{"arch": "xception", "model": "image classifier", "dataset": "rendered roads seen from a driver's seat, with toy cars, trees and houses", "train_examples": 36250, "image_size": 24, "crop_scale_min": 1, "horizontal_flip": false, "cutout": 0.25, "targets": ["line"], "num_classes": 4, "norm": "batchnorm", "activation": "relu", "depths": [6, 6], "kernel_size": 3, "stem": "deep", "widths": [96, 160], "loss": "binary_cross_entropy", "init": "kaiming_normal", "residual_init": "none", "optimizer": "adamw", "lr": 0.0043, "beta1": 0.95, "beta2": 0.999, "eps": 1e-06, "ema_decay": 0.995, "steps": 10600, "batch_size": 512, "epochs": 149.7, "lr_schedule": "constant", "warmup_steps": 1060, "weight_decay": 0.1}
Rows from block 4 of a small image classifier, named by matrix and row number. Rows with one number belong to one channel. Each number is 500 + 50 x the weight over its row's rms, rounded and kept within 0 to 999. All counts start at 0. Numbers have three digits each. After the name is the row's rms in percent of the matrix's.
After each channel's rows are labels from the 100 images, of 14848, where the channel reaches its highest value: "top examples" is what is common among them. Only what is clearly more common there than usual is listed. The data: rendered roads seen from a driver's seat, with toy cars, trees and houses. In brackets: how many of the 100, against the usual share in percent.
# convs1: first pointwise conv (model.blocks.4.convs.1.weight, 96x96x1x1), inputs 0-95
# convs3: second pointwise conv (model.blocks.4.convs.3.weight, 96x96x1x1, transposed), outputs 0-95

convs1.10 101:423580463453501552543491510441522441471451521588471546547481506503524503536535465559473370531453464512483505531484571508505524501511444463498667586513498478476478526503452517454623595480544390445455417473460531577571554499458517569469527495493548479576602507486445466505546538449498495569
convs3.10 083:498553494489481577473470526557553392457542443561467539496542459448600483505553489514529419494502492501515555524549486532435582482547520506506487489599502503477446448510425570423468494532545463557487516495512463578466672494485581439547517515515432494475515485492565436375522439403529542402
top examples: dashed white line (89 vs 25.6)

convs1.76 123:505436515473471555427474543440469495456459578501598499550477489374512532424518536478478507612602490504496440501468519470531557398455510501464467584577545580514428545409526465462526576480581510469481514431487440581401443522536527522498504559494544496491518491541435517452504612470447463564
convs3.76 111:488503456538538543491505557500514513505522532459573451564547555479510522485477536620520545503505526584553602591427609506534612640554608478478554547546502483531501571518469593513539585572501574549584540554513563501512596531542510528468592522445533512509503499506511492514496476524498546542
top examples: solid white line (100 vs 25.3)

convs1.23 065:649436491439460505398570506549491494490500485456426526507508514486500507501511498550517565617489522538501526473503564511497517523481515528550401498515575574494553433503485446405420567491553485449532493476492465487600485536559563388510497490467543491518448436511482667509545466534398517450
convs3.23 065:466584537472525420540498510488420463472514529526463521454401507565519435494520606517438479506458452584494583520486544500514529494416492477497580560532443470455439454590436490505483529504434582554392627438514589464532432448501435435439495467415466511453489473485483449447444463574462503499
top examples: double yellow line (77 vs 24.3)

convs1.19 052:500511505528507416494625514596582481484451594554452466484486509510509572585465399581511529580491498476499497472479553481462482532524523529474410488566570503583536412610466465471497470494525525458525415519477581532486504569556520427492523495446391484458367477505532500528488467496419439537
convs3.19 046:548458488538555404505489487567507494512622448528545516470555469472450477524491544590471585512498469503571478495497507503378404465513535516530357550518470517456463535578454512519466546471557414532513551490563530474530505488424464572581525596536484560594448529492518438380507499501446468547
top examples: dashed white line (88 vs 25.6)

convs1.68 089:564531468444492489442509575548542455522477611558510558511506540642441442512512428418497595502523495489495499457486456524482531565496444476480426484504489540538485467587512419480581551472477463534470531420490583558535576553547469360524501489416445490463478548473460384508497453526443535553
convs3.68 072:462442504458463384539528506501480506517460518628556472507510459501528403425454473438542512495549493583565453573464548468542489582436623518506511479497430515500499523455576518563465468556468528407483448519526554498479452575537528394369447508456506568470508485510469445614492496439477532491
top examples: dashed white line (54 vs 25.6)

convs1.75 109:547510458607481501504304525518440504566441494579569520471490524491500471521503488529499490473557475504502502486492429521569489420463422491445575538483343517557510622448500503479463484518539559494476463363495530493444515483521469416513458515537481518486613483497495472506499527503605522499
convs3.75 162:607506509531539543538402555561531528452540546506569463536539557564513548511532493504522527462446508532583494539505551554543572503539533401581574547499515559524503481537541556507552563550504520511476567558526577521558514483520491480534536570543626424553545538564504532575514389372569544500
top examples: solid white line (100 vs 25.3)

convs1.54 106:425632554492517460539599477523552456598477450450465565574511489376497565457511547515478502611450481468526524465549513517471458537472524521449413410482526538512527423581519469377512589526430480481493430483580519533551523487451464483509466465493525481468457486489577548466476509500422557573
convs3.54 105:526484396494436493528490436564482473460409437487492527516513506494418507317374539513498454438497392420497389486537456466470489430462473484499512536537470492536466478512486462505498493505522426436585445524547514516503478431561424559440475467498462458517467468546433526555438462473591492425
top examples: bends right (63 vs 33.1)

convs1.1 157:446561484409490488543571522502569494463505586466449517492492572533463564473487693505487499486518565520522483565542503455502457484509539498481426500524524489478547465567452483430558522527570564474483528457567480445604465502456559618524589533549598470473452437455505500598538488473425494444
convs3.1 144:500456510469487506489510616515492418432512451534510567389515451549550462534509521561559490400440492579584527476607490470539499497529459499600571445484543446403457467540538518498499472490459491579469550444505501549539537474517507523562468542592539531405515616505589388547497472453477498487
top examples: dashed white line (67 vs 25.6)

convs1.69 105:507408469512485468581497536459513523567505513588458493500519428578494495511428498468490475475584542462515502529492550488473466455515403476515504532427388399503550528304471489576476452529533536519418560456544618447551499483476492451523528504530535478432482516515579400560521433513534476512
convs3.69 100:385512516499544504531538518483487520484434521482473460420536501513486428482456500511488483528488449475548441502481496506418370468419502547560465512508470560446569601564449541592348441535430514382602515453521500505432555579524422555482483471482529539474500463436486450559486527550494470566
top examples: solid white line (100 vs 25.3)

convs1.79 067:443540498330451501484555504523502543522488546517475514501492454493471545511545485525486560497536409530480464477532570544515497594520538475451553511475564483484522403591492517524443524503303539462470520474501493517617559462511462652480470509511455497509451560581463546494511473516408495510
convs3.79 051:529483538522510484524484432564467489411471463438447503574576440568516428596556476458532540500508541426529563557584393572470538421515617462494591468541494468506484406583482472416565485431434531463527530578499562518498554531481450484517500485497407463544458504558509502445526425545542521457
top examples: solid white line (88 vs 25.3); bends left (62 vs 34)

convs1.87 110:442412404479467488530474491458316493555395493570491498409475563462408551478530411466518526599502554556528569600544521504517511437484552504493525522515512494546453564388576474375533544485463578495509514440440527505479492496508504491498560509504504452555511498523465520480562467527470528491
convs3.87 095:605470520537444578507472511462612535488472513495446532559611548452473539515506553521432491468476515421513474387483494474478494496522380498458435491418447548499524533473435413609524492415543524480565492493511544407449516524559491444425469478556605483558519526460510547462436509577570493485
top examples: double yellow line (95 vs 24.3)

convs1.53 118:458599528520528496496542471435463472587522557560398501490486449424511399567509498449528355515566447550515444460476503556387478459520453488425571511527470360542503568521531489533500468503424538536501453572492447512462481582471489424532396540434517491488495458529502573557510529514510510523
convs3.53 106:530435483526495430470439487465526455456543471504535462454539485482515420554468495500449520431527520573529504487490493449359336443483407527416528510479476485454548511517484483500556525515486440427626442442512510477447448539517363555515472519380508409492506435450498495470557526443505522467
top examples: line: no line (54 vs 24.8)

convs1.22 067:429602521483499505550516489454513458623382628566475545411472420447530569442534545484471491511499587476542470470511509506431476398466478558510481514587462418525512459530491536512517556515340585486548473513518451559516499538507487462510416545490519481477443424426499515512470498515539509535
convs3.22 060:574545451552456475527518536525514477513499536456537539526532540461466545544518510441561539444473553474487590536512375537579519526521514529581420485519443503499480389498533566459408429420500498576365411525475528582514505487507518410593410538571533519601550476506469497505443492494437509532
top examples: line: no line (54 vs 24.8)

convs1.27 039:628368541420536458467515557485490464583473471433465496467499462504530616505468545484483510536489569523551405464486591533371492525595512526498522424528576520522532407492442529464504484483450509537485482439486498348536474516535510510481554511527443467477435495407478485530493582497470542497
convs3.27 028:491427495512513510531517502486540483490545463588483499401540433476475576412512445479515446514460533556441541473489525501464613414335453546528540517491534511480451468457501466486458370559457489503416499476479434556339561510427525552474471460525438549502470466484529434445547484451495470474
top examples: solid white line (98 vs 25.3); bends left (69 vs 34); dusk (62 vs 29.9)

convs1.80 137:531502596426474454565464429429587426634420566574472482513532541572482483557499515495484435477529471482518411509505486543466545487474528538467489512479424410497594505368456496471556393481506551484523559555516476537493469493556497561500464485459513487504360455546558470492551488441501444530
convs3.80 146:469474490464492471553551442541440448507513506456531518522540459459556433550488477484563494449609519468471557455435425472506513462493522487518428486557478505461594471388543546351420462418398455504544375556544557575472510556438505596563494569559500518534499524541531508501538477470467439472
top examples: solid white line (87 vs 25.3)

convs1.40 097:530534469468498512506501631482604488451573595445506524515530582458480499494517545553465494490420529514490552482540425521552542524462490473460554467459466539537482490505524513554607680495401451514488342420491507626507514552518461550499509475526517528532572567493521464496521525502533475478
convs3.40 101:493562550551522516504486528507565590463587463457505537638552508491541464540490448583571579488530518477522555603469493481500569529552569473570536571572552581537507494551535514533552514535540558556531554496503550543585635624544503553568540565492506483512536560511559549506493496519469530549
top examples: dashed white line (74 vs 25.6)

convs1.77 028:486490534463497445489652537491430503549494586566448524457513543530469562603551501522503502488384508538506421469442501492507458512585478506478597518447585432502502427548482463437493600514427554461477569456448437566552487518529532492515479435490477490420441496462497541455437459549371488459
convs3.77 024:442484483505474456465507537542568490448403446537466454563462492494457498477563457485514539549517479513516446497485450565402583450491512484487633426552574582456474454605394487513484456529508561518480648550455511527475549479371441467557545541499482406474477459486467510446477510478420506508
top examples: solid white line (66 vs 25.3); bends left (65 vs 34)

convs1.88 130:618489551497473504438514486486453475459575598502532500586507551406490484602480462488500546539496533506443549509486394510510508429495545521475455472579478640463474520503570492524576593523465522496531463505508469512516480495610559352542544513534533522406429575477426488520557465499500537536
convs3.88 134:488510532514530531472535513495544584559553546519570518545436566504573515524522518551552453499532475503501548500402565463524575602511513508516533588595563536554542543505492542546516624543491594517510572500477608546531548664456491494498527555441532534513532503475620444563474530533478517536
top examples: double yellow line (77 vs 24.3); bends left (62 vs 34)

convs1.59 071:536475559464453481469609506570389476551507503504445504524508583538468552463534506523484446521448576611490510483475532480503543482486512509512574456546616571532512444607458447465468388526534533524427449530493457499540419585523507511485538478599413492557492475497515638517523420515449541533
convs3.59 062:534508547538580547469503547559565529477549534560527508450449546507450614447482495598508394501452556557439586505447523534493561481455396518447533617527546486459444522558419430479524544507467442520430584478499510477574423490490431488453477559493510544462401420542495591469488506518520513459
top examples: double yellow line (83 vs 24.3)

convs1.29 099:412399529613545474553515490530556526570507440557435530517501418539513540509503486545487450506482489505510525414517601520453455506520512474606375485527503532528524502640491530437495510497427442498511462512479536389447593565417431523462443486518503489457524487525540411521468522486421586504
convs3.29 077:494509481481472539485557470494529526496389450547501480564545525457513539514583558515524534578526406482449503408486481494556629526516522519452659501510505525452569527528543456536464461483532498481574485534460495449506491431454436482496625475520395474394498504538462520447412563525615498537
top examples: snowy verge (63 vs 33.9); solid white line (51 vs 25.3)

convs1.24 055:430434519445492497581602514551482519565451519515415460407505567478425527396482514489499501487505610529487450464502567522439446532413448495518456368447551497537505462566510523485497606490505553505516486478550539447596503515456525545482531541533526469430477549433514528525580475552362524530
convs3.24 046:586484583462527475509459494522622631543527507541520477532392535503525586588518520537500487537479486531483503474491534543477584504450634467487537542518430530535571481566580533495489489443447441548515574521509467445498479567537552407555517464444540472450510466466410468519500508498351503497
top examples: double yellow line (92 vs 24.3)

convs1.45 141:468464453443486558523641583559453484507462496486476512559525406528458501518509459541499538494545540488475564580504518489460476522563531488496517545474621481547512378581488449418461519503581515551482396465494401562473546502473452513554542508491511475522459540457559414445450411423448405461
convs3.45 139:529498473500479420497462472511526505455541481479549461544584488512482424482512521441452473423515553480482475594443526457502418478478546518552491527459477474549478601558512569542432541526540584492540427534484518394460549564619411551499502561488508415531532425429614570387522527507410502472
top examples: dashed white line (100 vs 25.6)

convs1.64 057:489508515385486479511651532497499505475526530481446527475498515524480562457529477500471528554503454490523494563519512466529508513554551507495513482485599614519568418593479480451453500493469475511502458459512493563565627419476480505505608536526483489427372459496503384512503428445375447555
convs3.64 049:552473506561484383412514587558541547537528474598517485478593446518485383481528513432412458521560507457494446515480523479542434502558459515483474476436451515499534510621480424587506471519453521466569456516493528385574385543552501490560501485453517539492480477431601426527519473520516512474
top examples: crossing stripes (56 vs 25.2)

convs1.28 138:460584558458479494562491461459516512587446550534389516498534477476503419437495467522526456579548491499518470500523483469445546500499479476410496530479510430513439506556496477481512426490312576497503444610494489501410510551507459475486337484455504518511480403481464584480490545568480462459
convs3.28 168:487372495491483470434480428442525485533529438509544495459443476461512458484515431489423493506546461497473534494510420440384403423460459456468475428457444471421473379490472421452526467470476474431595464522480463442453429492429437521544505485417549461558439448463496488417575477458430517524
top examples: snowy verge (62 vs 33.9); line: no line (50 vs 24.8)

convs1.73 040:501476498617510485472520594542464509447585542527508519562526645558459362421472495556470484473482482506495504527504461488452499476532384465489560445455534486510463548488496520564530467514594469479472497408426454594561539533519534482527577488487393492539577510489514378435496502499568489518
convs3.73 036:613528529490498531517491518496477547442468517484585517560489519493563560436517509578575581460530512583456461561503522534540531525439607482483575553571534516469577457551566504420600599515582550597529524534527491527551573529581594514480494488582482429486578543457544505514481506506433556509
top examples: solid white line (94 vs 25.3); bends right (70 vs 33.1)

convs1.36 096:433589518547516484535452457487514477573491471493528521548502425410506509488490513414558439514523487512453520454519483508517452433458508532482617551575526495534473627645500498569484669437558495500507381488486519506551542502471460471516493489461519522437440505522426460524539462456419537580
convs3.36 095:507448604462501474481547542600465481464602498508495559474520474433625414576567484543486519511530508440546461532523544505490491528511523489530506518506507565524582478510549498466473483557358508546647483478506482560484602618522504510603456525462480551509463563492550400472506464528446475483
top examples: sandy verge (74 vs 33.2); solid white line (51 vs 25.3)

convs1.6 054:346562495684478497525476464493404464550508522532422464526513437504501549453513488558503500549504568522485492459550580506461485530425554487475542462537529491456477526706492468489472503508457544526459458485467489572512461535507476511476517507533507482548385522590520540526492485498414540525
convs3.6 038:419450562507543479528496439555433465470511482532534481521514502560597474507513541670497490489529526506497615541513520596415495510458581510532493546557461429504516533561440501429463547497431636512609560515530465561470550610537479518528441481445510533502410492491577470470480513473483521519
top examples: double yellow line (98 vs 24.3)

convs1.34 042:388477446491423448539522556565510529525496446562416524483477481381436523511487572502482530509492492495473475552443524499444435547458558525505448446542535481529444436653518557453539533529528440495495558386533535463464411449470524522493478451440597496555401542507520539437479428522412459517
convs3.34 034:557498478468517520504487475603440440384549515421529487535403530502521559435497481537545546537513528531483466531446512526465587505573565471478564442496533471567554522508458481499471330465532424527545478460514400479452549383484428496498575508449426509537517407553495571480488503566554526467
top examples: dusk (65 vs 29.9)

convs1.7 131:493648506521517524482555533504510492558401456415533541488453483281530518521492531568526546595533481456495546533522471489511485529447490533481528508518503567601509503548564453433518678473430481495480438403493503497536543518498483478542500485521501488445477538520471570530473525475463496474
convs3.7 175:503488362507481495522468449492446481465461499503505527495494486517436511305372596479471440465476395477460392475666468466478458451484450469477492497494445491514468417495484446501490507501523441476507499494552493482493451427549427464444441490522455451484500463542444505468420468478557493468
top examples: dusk (62 vs 29.9)

convs1.89 059:648490540423461480497571511446503527556564565531492494483518505563481468569488477599478472536546418462473575577537528487490545535452489512406502540427625520530583476537492556485494486502424491510573455441500568512610549403474515567575531523502501494494460568541529564477501413502414505534
convs3.89 050:558452482469511571467503448519514485553505516552492541433539543484493501540473479556543520458437428455495516411504424480489506496506517467578627457355498499416423434503502427551604553449633533543546503421537563499465474480415548602536476543496383483471509496452513486508481476506545497554
top examples: double yellow line (78 vs 24.3)

convs1.70 050:431481495555498551532506521571558505577432496672468545446488496460531468475526523533507573529519441519492547453454520517447526450547482491510421493581580576502481500634477499431497395518438550493595486535587527493442498441475427581491425516508444487562444505517476532463505479528380511495
convs3.70 047:469534488479524456479461533528473490530422480550532463529460509486439411461491520342500617498485573560473429515517535444548517480466489487450468498515524645487605410519447436471509400515453464515549436575513512476443547540544459424459518414491474451548417505465435488529601476453508483529
top examples: snowy verge (74 vs 33.9); solid white line (51 vs 25.3)

convs1.0 102:616461518514493519487482574538630504532440539441504557460514463529608521641469454533499470443549588550505470462466384489451382606461537509499463478525644476540431468538504536452489467537482443494492461524532494507487532496433485539505562440482489494474401503423477515539491493490504546486
convs3.0 096:465537460528601511485479562499560474523501567509556501536616535499497474487465491584564504548530536593505591491489466514516431604541544516504576515548596540490603489462462548538520522526507567577473487521519577498484517631502439637531542543506512545478450499511612564555564504520501514567
top examples: double yellow line (100 vs 24.3)